A small sound classifier, trained from scratch.
Training: muon at rate 0.0026, 6400 steps, batches of 64, held-out accuracy 83%.
Data: trained on melodies that start on their tonic, played by one synthesised instrument, 26041 training examples.
Rows from block 3, named by matrix and row number. Each number is 200 + 30 x the weight over its row's rms, rounded and kept within 0 to 999. All counts start at 0.
# weight_hh_l0: LSTM recurrent weights (gates i, f, g, o stacked) (model.rnn.0.rnn.weight_hh_l0, 768x192), inputs 64-127
weight_hh_l0.3,174,228,229,208,186,207,251,252,229,177,190,186,172,190,174,221,187,183,202,191,235,188,260,199,214,157,195,169,259,217,173,209,213,220,169,186,158,205,201,226,224,196,226,212,163,231,215,165,148,199,172,174,211,148,223,184,219,180,227,189,186,235,189,191
weight_hh_l0.4,200,161,224,181,271,209,246,192,185,154,207,167,200,218,176,247,230,225,193,183,210,198,192,228,217,160,242,202,205,177,244,153,172,152,196,199,168,201,181,221,211,266,203,194,178,236,224,180,169,178,197,208,226,169,163,249,165,197,227,171,190,196,240,145
weight_hh_l0.5,229,213,186,211,163,166,235,210,205,202,176,190,222,216,232,193,224,222,228,166,209,184,229,228,181,211,181,229,197,201,191,232,191,195,168,239,227,218,181,238,181,218,219,190,136,179,221,170,231,158,202,193,215,182,251,196,206,185,167,163,211,160,170,182
weight_hh_l0.6,159,180,201,209,235,151,193,172,253,270,274,175,169,165,186,138,155,201,200,171,208,177,192,241,216,183,166,230,172,190,234,167,239,178,242,247,216,170,197,169,151,201,163,218,189,182,247,164,150,197,273,183,149,261,202,198,166,204,155,210,169,198,230,251
weight_hh_l0.7,100,175,212,166,189,219,216,176,204,216,182,217,208,155,264,175,216,165,218,198,172,219,200,211,214,216,124,173,178,212,246,174,225,193,173,241,191,186,158,204,193,241,198,145,213,210,209,243,153,186,206,194,212,222,266,181,204,274,200,207,217,208,175,214
weight_hh_l0.8,152,191,189,152,192,196,189,152,223,240,180,225,190,175,277,188,174,200,255,209,173,233,218,182,218,195,194,232,233,203,205,180,206,218,150,202,176,171,212,233,233,175,198,255,217,212,210,221,171,231,215,199,215,183,203,214,188,261,237,173,210,198,195,170
weight_hh_l0.9,244,214,224,214,193,125,181,240,181,182,183,135,222,160,156,198,189,174,228,175,209,197,139,203,196,190,211,181,267,196,201,217,204,176,237,281,143,189,182,159,211,181,221,193,156,232,184,161,216,201,221,216,193,140,236,205,192,181,210,222,188,205,174,201
weight_hh_l0.10,200,169,182,165,259,172,161,207,199,143,182,156,255,204,195,168,207,232,195,273,201,178,237,227,197,217,196,183,167,203,221,214,202,201,258,229,194,179,268,203,172,200,215,260,178,195,240,179,228,174,250,201,177,201,198,260,138,171,172,174,189,169,192,156
weight_hh_l0.11,163,246,193,202,196,238,222,219,219,182,194,137,181,194,183,216,138,183,149,192,247,177,223,213,185,213,188,212,217,156,186,137,239,186,265,211,199,199,211,200,205,214,231,201,214,172,215,174,153,221,243,137,167,182,251,202,185,185,237,188,145,201,225,184
weight_hh_l0.12,218,198,218,174,192,186,240,174,205,167,174,246,243,189,178,247,211,237,171,328,188,170,188,181,165,128,203,211,225,231,220,224,238,207,252,193,215,192,170,192,192,204,196,174,193,221,185,176,228,211,176,240,170,221,198,200,190,219,190,216,208,215,205,176
weight_hh_l0.13,206,187,241,225,279,188,224,247,223,143,165,256,222,192,218,255,220,217,262,199,205,201,204,255,214,180,216,199,207,187,230,184,186,138,187,309,244,257,158,200,226,178,231,197,195,183,162,202,191,231,190,245,181,141,195,228,202,212,218,179,156,226,164,212
weight_hh_l0.14,218,258,141,249,183,190,204,258,221,208,160,231,223,196,216,225,190,173,195,176,210,193,176,167,136,181,174,215,227,164,193,163,170,204,185,189,224,194,193,161,190,221,217,239,188,207,192,148,179,230,161,152,249,167,202,192,223,186,208,206,199,194,259,134
weight_hh_l0.15,218,250,170,251,280,227,239,220,155,208,209,242,233,167,218,234,160,238,183,177,210,226,175,211,207,212,223,240,190,180,198,219,238,262,190,230,222,205,183,183,198,174,194,246,212,195,270,194,183,114,204,204,126,198,173,207,194,174,210,196,215,178,228,215
weight_hh_l0.16,254,199,192,188,194,230,193,186,229,185,205,233,247,233,210,176,193,215,182,214,203,184,227,219,191,194,238,179,183,210,231,169,163,196,221,249,184,233,241,189,236,226,229,193,181,159,244,197,215,233,181,208,182,266,223,225,186,217,204,150,157,177,203,189
weight_hh_l0.17,214,211,223,146,215,183,244,216,191,195,182,259,188,257,130,215,226,151,185,211,209,183,184,203,218,241,192,104,228,163,178,178,217,224,148,245,201,147,246,195,210,249,140,195,192,197,178,218,173,234,209,186,215,203,204,151,163,194,199,199,123,143,218,199
weight_hh_l0.18,143,222,235,190,124,195,192,251,109,181,194,205,204,151,243,240,181,219,195,221,165,203,218,278,174,219,221,151,175,221,198,161,217,232,191,190,198,208,169,215,189,168,202,177,205,232,181,211,175,214,220,191,195,189,194,183,207,200,207,154,232,263,234,216
weight_hh_l0.19,183,233,260,167,195,206,186,240,217,170,192,255,247,188,168,163,176,165,189,265,196,206,176,165,248,197,176,236,191,181,217,168,252,184,208,258,185,243,194,219,267,155,230,229,176,185,251,152,215,171,213,199,172,237,224,157,231,180,208,238,168,164,199,223
weight_hh_l0.20,185,246,153,223,186,195,184,192,293,208,166,186,208,131,226,183,180,232,164,145,188,194,196,222,216,227,223,171,168,182,182,209,234,163,220,257,219,211,193,202,217,180,184,190,157,232,165,243,280,184,219,188,163,244,179,175,151,209,193,215,172,171,199,194
weight_hh_l0.21,181,157,193,178,197,214,181,217,197,180,199,192,173,168,195,216,144,250,163,251,147,194,152,220,181,174,234,169,210,228,188,173,181,180,213,202,168,167,194,243,193,216,178,173,198,237,211,222,181,145,193,189,248,185,203,213,184,209,174,182,165,222,256,188
weight_hh_l0.22,217,208,204,202,257,190,199,198,259,199,221,179,209,172,166,202,194,203,151,159,169,202,187,237,229,168,245,212,226,159,170,207,177,110,198,246,205,189,204,205,211,215,192,179,199,178,197,158,189,251,244,156,185,180,176,186,198,210,167,190,159,210,198,195
weight_hh_l0.23,198,194,225,206,153,217,187,234,183,206,229,192,210,160,235,209,159,173,232,276,146,161,202,264,211,191,210,245,152,193,234,208,202,206,177,169,190,224,157,143,151,165,199,196,191,219,161,177,201,175,192,226,152,197,177,193,192,245,241,212,168,190,176,193
weight_hh_l0.24,252,220,119,211,232,289,207,186,241,218,164,248,180,144,128,226,196,235,215,177,210,170,165,170,182,201,192,228,226,245,157,188,221,211,187,201,181,204,184,156,170,212,225,149,199,219,224,228,220,171,202,239,166,212,171,201,190,236,173,200,203,207,200,163
weight_hh_l0.25,190,187,247,222,191,183,174,213,192,195,231,202,176,184,204,244,212,239,222,196,194,140,195,191,193,229,188,220,190,210,225,187,217,191,197,254,206,193,191,203,257,202,257,197,151,210,194,262,185,239,164,159,188,154,194,178,247,192,177,203,266,134,176,202
weight_hh_l0.26,151,229,200,197,245,183,267,222,245,198,136,216,229,146,238,182,224,180,185,230,220,253,168,209,133,188,153,196,232,178,209,238,159,195,182,228,237,225,179,200,204,226,194,155,152,176,176,227,181,164,178,203,206,212,202,205,226,228,183,149,214,161,196,217
weight_hh_l0.27,211,191,208,170,225,220,177,134,239,199,196,172,233,135,158,219,187,194,200,209,167,199,235,193,187,224,220,196,177,268,215,257,151,250,231,221,222,211,199,216,199,190,188,158,277,139,193,151,194,171,208,168,208,241,209,204,228,194,157,236,186,200,154,225
weight_hh_l0.28,224,219,223,167,175,234,168,158,186,176,195,194,191,199,154,238,188,262,198,249,160,183,197,230,192,223,173,270,243,193,164,175,216,202,154,146,212,168,207,223,180,197,210,150,137,227,175,193,184,180,198,167,202,215,183,158,196,187,208,204,184,274,236,178
weight_hh_l0.29,183,164,171,143,215,166,233,203,183,194,200,202,155,227,205,258,210,214,240,202,204,251,174,240,213,173,151,224,157,182,193,187,202,188,206,210,309,205,192,188,130,255,214,146,202,202,197,223,186,165,232,199,234,230,208,203,206,271,193,205,190,189,248,223
weight_hh_l0.30,206,251,194,196,208,158,195,236,207,208,173,160,211,228,143,216,149,243,216,270,216,183,165,194,217,124,227,177,165,261,155,209,230,228,192,250,226,199,189,185,184,190,229,191,160,164,217,211,142,217,177,205,183,172,251,181,142,217,162,216,229,254,219,234
weight_hh_l0.31,236,216,172,214,254,170,177,211,172,132,225,224,231,197,206,215,170,246,158,173,224,161,202,206,172,246,215,192,256,154,213,259,197,191,183,235,201,206,255,164,231,169,176,225,150,180,260,180,171,161,131,219,204,173,202,181,182,171,190,258,212,190,228,194
weight_hh_l0.32,175,148,166,235,192,206,185,236,216,188,215,236,180,213,207,198,222,258,198,203,216,184,182,198,158,233,214,160,258,202,215,157,202,217,221,206,175,232,148,216,212,209,222,206,225,238,188,200,214,184,191,228,204,203,231,185,233,232,147,128,188,187,191,164
weight_hh_l0.33,219,207,155,220,215,194,182,206,211,189,199,243,183,199,145,191,185,243,219,209,192,181,231,188,179,156,215,222,268,207,180,162,163,228,191,211,173,244,232,198,194,273,197,209,200,190,220,177,137,231,162,236,170,198,168,175,189,237,188,175,209,222,170,211
weight_hh_l0.34,232,172,218,225,214,262,166,203,220,228,223,188,185,188,163,269,142,198,154,183,229,172,256,192,171,225,185,210,158,172,233,265,185,199,197,228,193,167,159,190,179,191,212,149,230,198,197,210,205,217,221,249,232,223,133,156,193,240,171,164,178,175,252,168
weight_hh_l0.35,244,198,171,154,227,175,222,222,198,149,200,171,219,192,180,229,159,260,188,193,167,170,189,263,208,228,259,199,215,223,160,212,198,165,207,201,252,220,257,156,155,212,205,206,173,198,182,212,208,164,183,169,216,171,172,204,180,181,176,127,213,177,201,179
weight_hh_l0.36,246,275,183,181,190,177,153,133,121,200,199,171,199,188,218,205,169,172,204,174,175,218,191,208,212,207,197,242,176,236,231,212,197,221,188,281,170,244,208,221,201,201,169,161,220,228,194,231,235,193,177,202,212,140,197,223,198,230,194,159,177,227,204,205
weight_hh_l0.37,232,219,184,214,176,169,199,202,251,175,211,206,256,140,178,178,226,162,177,195,211,202,207,202,235,203,201,213,184,158,193,220,248,175,227,218,228,227,180,164,206,144,151,207,231,200,177,219,181,242,205,197,171,134,177,215,259,198,220,151,169,190,211,195
weight_hh_l0.38,226,180,218,185,210,197,230,218,227,190,194,231,181,171,170,194,173,224,219,249,186,237,222,178,201,136,198,226,216,224,155,172,161,231,110,196,158,254,201,181,228,197,281,243,166,170,158,197,195,293,188,212,173,233,253,167,190,220,187,216,208,191,205,195
weight_hh_l0.39,219,212,208,183,117,171,196,203,170,198,191,214,260,175,254,218,197,148,211,209,222,220,256,185,214,188,194,241,191,181,176,213,227,225,274,228,212,234,225,179,224,195,238,256,195,157,207,170,141,231,181,207,156,176,188,228,187,166,184,198,187,171,217,205
weight_hh_l0.40,218,200,192,204,138,181,198,182,187,169,214,205,178,166,218,239,199,143,241,192,136,187,169,136,163,246,224,159,186,233,178,202,190,178,215,243,202,190,227,275,172,270,206,211,163,226,205,193,173,225,172,160,172,216,262,185,222,244,188,179,208,187,205,196
weight_hh_l0.41,171,236,162,195,176,221,179,173,223,174,160,144,185,172,205,198,187,267,226,205,179,189,180,255,170,217,212,166,206,248,223,213,218,252,179,226,180,171,171,192,254,224,209,168,218,193,214,139,165,201,180,203,212,176,158,195,216,173,153,190,194,167,181,209
weight_hh_l0.42,245,247,212,190,180,209,182,236,207,161,156,197,156,212,182,247,178,225,223,204,222,158,169,172,214,184,178,192,158,199,190,225,212,183,218,193,249,213,220,241,218,225,234,255,158,270,184,257,202,127,205,226,213,195,176,171,175,163,169,174,175,197,236,137
weight_hh_l0.43,227,190,171,173,205,219,161,202,198,250,201,204,273,146,164,176,193,225,213,225,180,178,208,193,184,205,186,179,247,179,173,205,165,195,167,245,189,226,191,230,183,157,181,249,152,227,311,179,211,181,231,195,237,209,219,221,175,207,233,145,187,187,177,149
weight_hh_l0.44,154,231,215,191,227,264,213,170,174,157,173,198,200,189,185,200,160,197,197,217,179,196,217,193,174,228,177,197,216,246,210,219,155,238,200,197,188,229,160,138,196,171,181,181,175,183,227,144,194,169,192,201,222,183,203,204,196,262,158,161,162,195,224,155
weight_hh_l0.45,199,170,183,222,205,232,181,220,204,191,210,191,199,181,194,182,208,222,236,220,203,178,204,225,220,208,193,268,163,210,195,177,217,219,215,226,253,181,161,196,243,162,262,211,180,209,190,176,214,252,175,191,212,198,188,224,192,203,206,200,180,163,175,184
weight_hh_l0.46,241,251,209,189,231,179,200,176,233,212,193,166,180,224,199,163,175,235,223,197,242,234,197,185,173,204,246,237,158,227,227,183,160,237,170,182,155,156,227,203,231,176,275,154,202,192,181,200,222,229,163,184,183,214,230,208,208,201,205,176,188,152,190,233
weight_hh_l0.47,164,273,193,227,241,225,189,237,246,169,200,211,196,163,190,266,204,246,168,228,220,145,207,198,148,231,199,196,221,221,245,167,215,186,202,198,212,190,224,182,189,186,158,188,220,205,224,172,226,221,172,198,206,237,168,217,218,206,163,201,157,165,222,153
weight_hh_l0.48,237,207,194,204,244,255,174,180,216,181,156,213,218,194,202,206,212,231,218,228,191,226,203,232,191,226,263,144,205,200,179,131,206,147,161,180,222,109,223,201,157,157,206,157,176,173,154,179,184,193,249,198,211,224,209,174,182,197,275,150,167,224,207,216
weight_hh_l0.49,232,219,184,172,204,205,193,161,182,233,167,169,190,189,245,199,208,215,231,201,195,186,216,227,200,236,234,185,199,173,145,229,197,213,212,206,235,200,220,195,227,193,203,140,133,244,138,223,230,216,202,157,193,226,135,247,201,162,176,216,136,194,230,131
weight_hh_l0.50,152,191,222,203,205,192,205,160,212,212,205,186,210,197,190,261,248,245,234,227,171,198,231,213,162,187,206,229,229,204,250,212,197,195,169,203,187,162,210,192,216,202,197,181,235,226,197,166,216,154,214,187,229,226,211,184,251,213,157,174,194,173,200,173
weight_hh_l0.51,255,197,227,158,215,143,178,234,199,204,240,232,202,247,162,270,153,222,159,209,173,202,226,216,196,168,225,226,216,175,201,194,174,231,257,202,209,211,190,205,202,241,177,181,143,186,225,202,201,204,209,200,191,187,255,197,209,178,237,233,159,181,247,215
weight_hh_l0.52,209,198,199,262,167,219,284,213,191,202,218,205,251,172,176,217,215,245,207,201,191,153,168,241,192,247,193,278,187,161,227,179,185,206,186,200,200,246,172,212,208,176,208,229,217,145,188,218,221,238,170,212,127,208,210,257,150,198,209,188,270,179,208,207
weight_hh_l0.53,167,204,238,229,226,179,189,177,216,222,160,159,165,179,168,161,174,184,209,199,217,138,187,167,185,132,233,199,155,237,231,222,210,123,239,233,189,159,190,178,202,216,223,271,218,214,224,183,256,204,165,173,210,189,176,232,187,161,162,220,145,182,233,217
weight_hh_l0.54,208,199,232,176,246,198,154,192,186,209,171,195,254,181,175,223,208,220,255,216,192,164,192,199,217,214,213,230,202,196,184,170,203,247,185,221,146,209,200,174,222,240,208,205,202,202,158,206,140,197,172,192,163,228,142,208,158,159,179,204,185,197,262,235
weight_hh_l0.55,240,215,180,211,259,232,215,168,259,240,157,190,176,284,186,190,197,203,148,227,217,204,183,191,189,164,224,260,216,196,197,184,178,210,227,229,167,214,164,230,215,158,168,241,179,210,224,186,190,226,203,212,193,156,159,209,204,188,178,162,147,203,220,194
weight_hh_l0.56,198,154,209,218,176,212,199,233,211,204,195,201,223,196,191,263,239,215,192,231,175,193,204,147,170,223,183,186,150,252,165,260,213,244,206,174,218,169,199,160,134,220,184,199,212,200,211,228,239,192,151,245,192,171,214,175,241,202,174,173,182,179,176,162
weight_hh_l0.57,233,255,231,232,201,184,201,241,274,181,165,170,188,195,173,191,191,200,132,223,165,208,148,164,189,248,176,196,183,184,259,205,242,207,192,236,231,163,203,172,214,141,175,201,233,187,227,185,162,173,221,197,220,183,132,207,192,169,194,177,179,213,175,179
weight_hh_l0.58,225,220,197,195,203,212,220,206,201,186,228,166,208,148,130,230,166,244,228,188,235,205,199,168,222,214,182,199,213,190,237,210,247,216,171,201,260,231,231,231,234,220,190,232,167,256,201,209,220,185,158,210,258,191,228,228,137,225,153,193,179,260,157,222
weight_hh_l0.59,239,233,230,188,206,174,164,196,236,197,180,189,191,269,194,218,163,249,191,230,228,220,146,212,252,167,192,200,163,215,164,204,206,213,190,215,188,192,182,201,158,209,213,172,195,173,242,208,218,192,195,202,184,244,159,190,157,234,168,221,155,205,199,188
weight_hh_l0.60,193,173,180,200,211,239,184,189,185,207,204,244,190,192,208,233,198,223,221,216,182,186,198,173,191,149,200,266,190,199,199,204,185,203,188,191,211,161,186,132,190,149,215,188,208,189,204,149,148,214,269,215,179,239,221,259,229,223,171,157,151,142,261,173
weight_hh_l0.61,199,239,197,236,195,198,247,198,205,194,206,154,183,172,235,266,233,201,182,207,234,232,237,186,205,222,194,212,211,235,174,186,134,226,183,245,169,215,226,219,210,163,152,211,236,227,266,156,209,145,238,162,218,156,238,167,201,205,207,145,182,236,179,182
weight_hh_l0.62,181,188,229,212,150,141,184,259,212,238,192,215,150,155,168,143,219,204,161,230,171,150,165,204,266,208,226,191,180,233,163,214,153,224,184,178,198,186,193,207,215,210,169,208,202,232,206,202,172,198,206,163,181,235,234,167,206,195,145,261,157,191,234,215
weight_hh_l0.63,267,177,191,174,175,227,230,211,179,120,194,224,199,179,163,203,178,200,226,209,201,174,234,198,197,215,180,176,201,236,196,205,166,187,209,255,197,200,212,213,219,157,248,172,195,220,224,209,230,191,162,183,192,186,215,206,207,158,209,196,206,221,225,194
weight_hh_l0.64,153,194,185,196,219,220,226,158,149,225,175,222,201,206,216,192,159,171,219,200,165,204,208,208,218,240,200,258,222,225,189,227,198,249,188,260,141,186,199,222,200,216,159,175,155,178,235,171,178,225,256,223,202,182,187,183,244,255,230,186,163,178,181,207
weight_hh_l0.65,209,188,279,198,184,206,256,220,224,232,213,238,182,199,171,256,170,208,111,231,251,198,240,164,191,181,221,198,190,200,187,226,230,182,188,147,190,166,154,207,240,262,202,204,207,215,196,252,177,224,230,147,204,147,169,241,223,199,188,155,193,189,164,208
weight_hh_l0.66,225,235,212,215,208,202,211,183,193,175,240,194,264,167,205,233,155,181,192,183,281,238,171,255,207,244,197,247,180,224,194,203,208,171,187,199,207,195,226,199,241,207,181,199,147,207,240,207,192,194,197,221,186,183,220,227,182,186,177,215,177,220,234,217
weight_hh_l0.67,243,262,189,273,223,217,181,244,207,216,201,186,272,177,180,237,161,189,142,168,226,207,200,134,162,181,216,237,191,214,220,162,195,197,173,260,191,203,210,247,202,168,230,153,182,226,181,184,222,177,214,207,194,165,188,216,173,181,197,184,202,171,249,221
weight_hh_l0.68,158,177,273,230,220,178,180,228,219,210,249,180,172,188,196,263,199,247,213,204,224,194,205,213,208,205,178,224,194,205,261,240,207,176,205,220,197,235,211,254,188,230,179,226,213,181,202,137,211,194,217,107,193,196,205,214,199,184,147,205,192,202,182,221
weight_hh_l0.69,200,177,199,190,203,210,180,197,232,197,217,179,167,173,166,253,209,225,205,199,256,211,214,247,174,202,261,198,162,159,196,210,239,173,209,185,204,189,184,188,217,206,244,148,195,199,246,222,159,175,188,196,235,229,198,157,150,204,147,156,191,190,203,157
weight_hh_l0.70,220,246,145,209,152,217,191,239,186,227,233,161,191,194,208,220,287,175,218,227,192,210,212,223,166,182,223,195,222,233,196,211,243,190,195,205,202,222,241,184,230,160,208,176,200,201,197,159,178,163,203,201,228,222,166,195,185,213,174,231,243,207,182,219
weight_hh_l0.71,178,185,149,162,234,156,201,217,211,193,207,264,197,166,206,169,250,209,174,167,192,214,194,209,242,233,186,175,241,133,196,202,219,224,195,237,213,238,203,184,187,176,162,164,136,234,174,160,216,212,165,237,210,136,204,214,191,198,220,180,206,163,267,198
weight_hh_l0.72,208,135,254,218,206,237,200,171,176,209,196,177,156,199,181,229,223,231,153,227,206,173,130,214,121,215,195,135,227,153,222,176,201,232,235,245,208,232,180,184,189,209,186,226,213,195,175,169,204,213,218,212,188,222,181,174,206,189,253,154,218,240,196,228
weight_hh_l0.73,183,201,238,234,181,127,206,198,180,210,220,212,178,158,204,208,236,158,192,189,154,201,166,216,218,169,178,206,235,195,164,249,196,181,192,241,148,182,193,180,154,206,203,157,200,230,189,175,153,178,195,239,224,199,219,208,208,172,170,140,217,196,207,209
weight_hh_l0.74,173,209,206,176,254,222,165,222,192,191,141,155,183,177,226,201,175,248,250,224,214,150,199,256,184,236,210,203,228,227,218,238,207,217,151,241,179,218,193,155,221,233,148,176,217,177,188,226,204,246,226,161,253,171,188,173,211,240,172,246,167,206,198,202
weight_hh_l0.75,206,234,221,238,164,204,246,155,208,182,203,218,201,107,183,230,178,197,199,109,181,161,151,224,144,180,193,189,184,199,204,176,204,241,235,180,186,199,187,184,197,183,165,231,196,240,198,207,222,169,169,180,202,197,205,213,211,186,182,223,204,217,123,166
weight_hh_l0.76,217,256,173,161,229,211,137,160,159,163,204,191,220,211,236,224,237,267,175,221,220,188,162,237,194,207,211,188,218,210,257,166,221,199,198,215,200,195,188,171,178,202,192,192,191,200,195,237,184,185,184,197,176,168,238,226,239,218,162,140,231,207,195,186
weight_hh_l0.77,162,228,267,188,138,257,260,251,167,213,148,201,163,201,231,197,224,180,200,211,186,190,177,223,253,199,165,236,185,207,182,213,195,167,153,215,140,181,208,211,208,220,232,191,174,186,176,246,149,182,204,251,178,240,265,168,261,207,218,231,212,211,211,239
weight_hh_l0.78,211,256,212,188,201,178,204,216,194,215,213,185,182,213,248,165,205,175,194,222,251,151,210,115,191,208,249,232,227,184,191,177,154,166,182,217,180,187,197,220,269,228,171,176,133,234,205,205,203,197,186,207,220,195,191,196,207,186,161,241,155,270,178,226
weight_hh_l0.79,210,209,209,240,202,209,195,178,206,155,205,203,126,191,220,237,220,173,250,182,205,198,189,189,168,235,163,262,234,183,197,169,171,178,215,217,212,210,148,157,205,193,196,155,154,149,191,202,251,242,244,173,169,201,236,202,183,241,151,190,172,236,199,248
weight_hh_l0.80,182,137,179,198,154,171,227,197,174,202,220,172,214,208,164,171,167,246,237,213,244,150,196,209,191,208,200,207,169,170,189,227,231,182,214,178,204,190,185,192,243,191,235,175,190,171,242,216,198,188,235,219,210,166,155,184,213,217,147,240,201,191,150,147
weight_hh_l0.81,187,187,166,195,238,230,196,158,181,211,216,185,157,203,256,209,196,94,214,184,210,221,239,185,228,197,197,187,166,235,241,221,222,220,147,217,243,224,167,199,162,169,198,223,166,164,162,211,222,224,239,161,191,200,232,226,187,214,165,223,193,163,144,172
weight_hh_l0.82,179,220,212,198,224,272,185,205,238,207,192,203,215,157,221,200,199,266,190,191,178,195,205,174,216,191,201,218,156,222,199,195,148,197,212,197,219,159,181,215,232,190,189,208,156,184,223,223,199,238,235,229,177,238,256,224,192,182,202,163,165,141,215,150
weight_hh_l0.83,222,191,209,195,186,238,155,197,146,174,238,212,188,239,197,176,190,216,221,284,208,130,225,212,202,210,200,204,155,169,176,158,233,239,220,220,190,189,134,241,177,200,221,262,184,172,200,223,209,167,195,237,195,235,266,158,194,182,180,177,190,207,188,215
weight_hh_l0.84,207,204,223,209,184,226,226,148,192,209,185,228,216,186,221,193,214,177,232,214,139,181,176,212,245,210,216,155,225,200,221,230,169,197,198,190,229,209,204,240,206,134,169,247,219,197,221,163,220,167,237,286,221,193,227,256,219,228,193,229,206,219,230,196
weight_hh_l0.85,171,228,187,190,174,165,186,204,172,220,236,148,253,259,221,178,159,225,172,169,220,150,192,225,166,166,207,195,196,205,170,190,191,231,251,199,235,188,213,171,147,201,206,225,232,233,207,147,182,239,261,169,240,202,158,236,193,144,231,213,284,203,167,231
weight_hh_l0.86,207,181,197,141,189,245,189,175,221,164,193,226,216,202,217,200,238,177,179,218,199,220,226,174,148,127,200,211,256,224,200,234,226,229,137,169,207,174,189,223,198,208,168,139,212,145,233,195,190,189,120,227,163,221,115,195,202,206,171,191,219,186,180,181
weight_hh_l0.87,87,232,203,181,184,223,240,199,205,198,157,241,238,164,139,234,182,215,216,203,198,224,197,203,196,242,221,192,177,181,212,199,248,207,199,219,258,189,203,165,187,167,229,289,174,252,190,198,247,194,200,225,227,202,212,214,189,163,185,139,189,263,192,213
weight_hh_l0.88,252,210,143,198,247,225,131,185,199,158,191,174,168,168,163,264,233,158,182,221,203,184,224,312,200,202,245,176,206,212,218,269,163,273,181,181,249,212,257,215,242,179,211,228,198,198,204,164,164,173,211,212,176,241,196,186,196,177,215,207,220,181,236,227
weight_hh_l0.89,163,201,240,163,184,187,160,206,195,165,223,184,225,226,178,158,224,193,209,181,189,164,226,148,188,186,221,227,219,223,258,182,153,187,172,189,219,158,163,157,227,226,241,213,249,259,161,235,230,184,200,220,173,219,185,196,185,209,214,239,145,190,228,155
weight_hh_l0.90,209,200,223,188,190,175,251,182,150,148,207,207,148,239,223,198,195,229,178,180,177,171,166,173,197,218,208,219,184,211,232,223,212,210,200,218,218,235,151,178,200,202,234,198,209,229,156,198,198,180,194,188,138,156,242,178,168,211,130,316,232,202,153,211
weight_hh_l0.91,185,227,189,163,236,209,198,117,189,221,186,227,282,180,245,215,183,180,227,181,215,185,184,251,152,226,207,212,198,210,178,196,179,206,221,200,205,197,192,169,179,180,205,195,196,142,236,197,251,177,183,190,238,217,220,231,208,215,172,214,180,265,188,221
weight_hh_l0.92,187,287,223,208,229,174,181,165,143,215,174,237,174,180,160,221,178,218,215,199,197,161,206,232,219,190,198,118,204,155,154,218,164,241,224,200,217,192,188,150,204,279,155,234,214,222,152,199,185,187,141,228,138,190,235,194,183,193,226,237,228,227,184,149
weight_hh_l0.93,218,188,210,212,245,170,163,183,180,218,161,213,158,157,202,213,249,236,204,162,221,192,213,181,197,231,236,222,221,276,223,203,235,168,217,216,224,226,211,199,197,167,209,187,229,215,199,212,226,200,243,271,196,148,196,192,166,193,216,155,188,168,157,199
weight_hh_l0.94,198,203,253,209,236,185,181,233,252,161,222,145,196,242,209,210,229,214,197,168,228,115,158,168,199,183,171,174,217,205,192,169,186,198,223,211,229,197,231,232,183,212,167,213,222,217,208,187,229,225,171,221,150,165,187,174,217,129,198,214,186,226,180,204
weight_hh_l0.95,208,222,242,187,234,212,215,193,185,273,165,194,236,177,162,194,205,182,198,188,159,224,190,248,191,199,160,171,162,205,154,296,257,174,251,248,210,235,240,235,209,234,207,220,208,156,204,180,222,202,183,184,149,225,162,186,188,220,196,223,210,198,206,180
weight_hh_l0.96,205,224,205,235,199,164,141,238,199,183,211,244,211,137,213,201,173,151,163,194,181,208,203,194,170,180,196,157,241,177,204,150,252,164,203,223,184,253,207,150,176,201,202,268,212,190,200,218,209,214,210,209,215,206,203,221,177,209,206,212,206,176,216,245
weight_hh_l0.97,151,207,223,167,188,182,198,186,200,186,185,191,240,217,179,238,164,276,218,220,209,186,269,212,217,221,229,215,184,144,207,222,154,238,224,225,150,157,204,172,194,161,179,193,175,188,187,222,209,207,156,199,133,205,195,201,182,188,206,218,217,165,159,217
weight_hh_l0.98,178,215,181,209,274,232,161,218,203,198,207,166,206,195,174,254,205,228,200,213,167,256,190,147,198,194,158,194,195,187,207,179,204,217,240,159,181,245,151,172,168,180,189,177,232,188,196,165,216,199,207,216,201,125,200,246,219,182,218,217,194,262,200,170
weight_hh_l0.99,226,199,195,184,181,242,170,167,235,179,177,218,220,251,223,230,244,199,220,223,206,172,204,226,197,159,243,216,251,234,197,192,208,249,256,253,157,188,184,196,213,194,208,180,144,217,161,221,223,156,175,211,176,199,164,188,214,231,205,186,170,247,198,175
weight_hh_l0.100,190,188,201,201,213,233,170,223,171,179,234,194,167,193,174,160,201,203,246,205,208,212,205,197,233,216,242,252,192,185,209,169,157,211,218,188,159,192,205,222,201,188,212,217,235,206,242,167,131,226,180,197,129,150,185,190,117,203,161,159,190,221,191,150
weight_hh_l0.101,191,194,108,175,209,156,244,156,243,217,171,190,230,156,166,243,187,233,227,238,190,197,187,180,168,197,214,175,165,226,265,222,206,184,186,225,208,191,217,229,184,176,179,123,216,266,203,191,161,170,178,228,134,244,190,223,164,163,177,151,202,212,187,207
weight_hh_l0.102,177,214,154,180,237,290,201,187,192,209,190,173,222,220,183,229,226,195,122,197,206,141,161,229,195,199,175,198,212,198,181,206,184,204,179,206,133,192,201,258,165,217,227,142,212,229,215,169,239,138,178,155,188,248,210,198,182,244,175,201,185,189,172,155
weight_hh_l0.103,175,211,172,207,162,185,215,232,147,213,168,209,225,231,194,236,186,241,167,178,207,213,210,146,219,178,198,202,234,202,195,201,232,265,170,196,244,230,217,205,193,139,189,201,187,125,246,133,235,231,212,210,152,194,248,222,233,196,128,182,223,172,193,152
weight_hh_l0.104,192,219,198,185,170,212,234,223,213,225,144,198,187,253,130,189,197,180,177,199,160,186,176,267,120,205,186,229,219,210,205,223,247,207,193,214,201,213,216,199,180,221,230,217,215,194,163,211,214,172,205,238,156,190,138,259,202,197,216,140,192,264,188,135
weight_hh_l0.105,155,214,240,102,207,228,191,251,218,237,161,159,223,122,227,189,209,195,164,187,191,196,230,202,133,195,183,164,187,169,182,200,201,231,200,230,100,133,206,193,213,215,181,172,214,207,193,184,181,191,215,210,199,159,169,220,199,225,200,247,182,197,237,230
weight_hh_l0.106,203,198,155,156,197,246,202,190,208,202,185,234,217,227,210,207,177,194,244,218,156,186,191,227,196,166,207,187,187,167,211,214,242,165,255,171,246,186,177,221,193,179,173,223,238,211,174,193,237,188,160,158,185,174,194,185,184,220,161,237,208,211,184,173
weight_hh_l0.107,161,246,219,138,199,194,199,171,245,185,203,187,160,221,265,254,196,252,211,196,216,222,202,178,181,229,201,182,165,188,225,156,140,234,189,209,231,219,143,229,226,188,207,187,192,226,237,185,192,193,153,238,222,202,193,179,206,233,144,173,185,235,201,177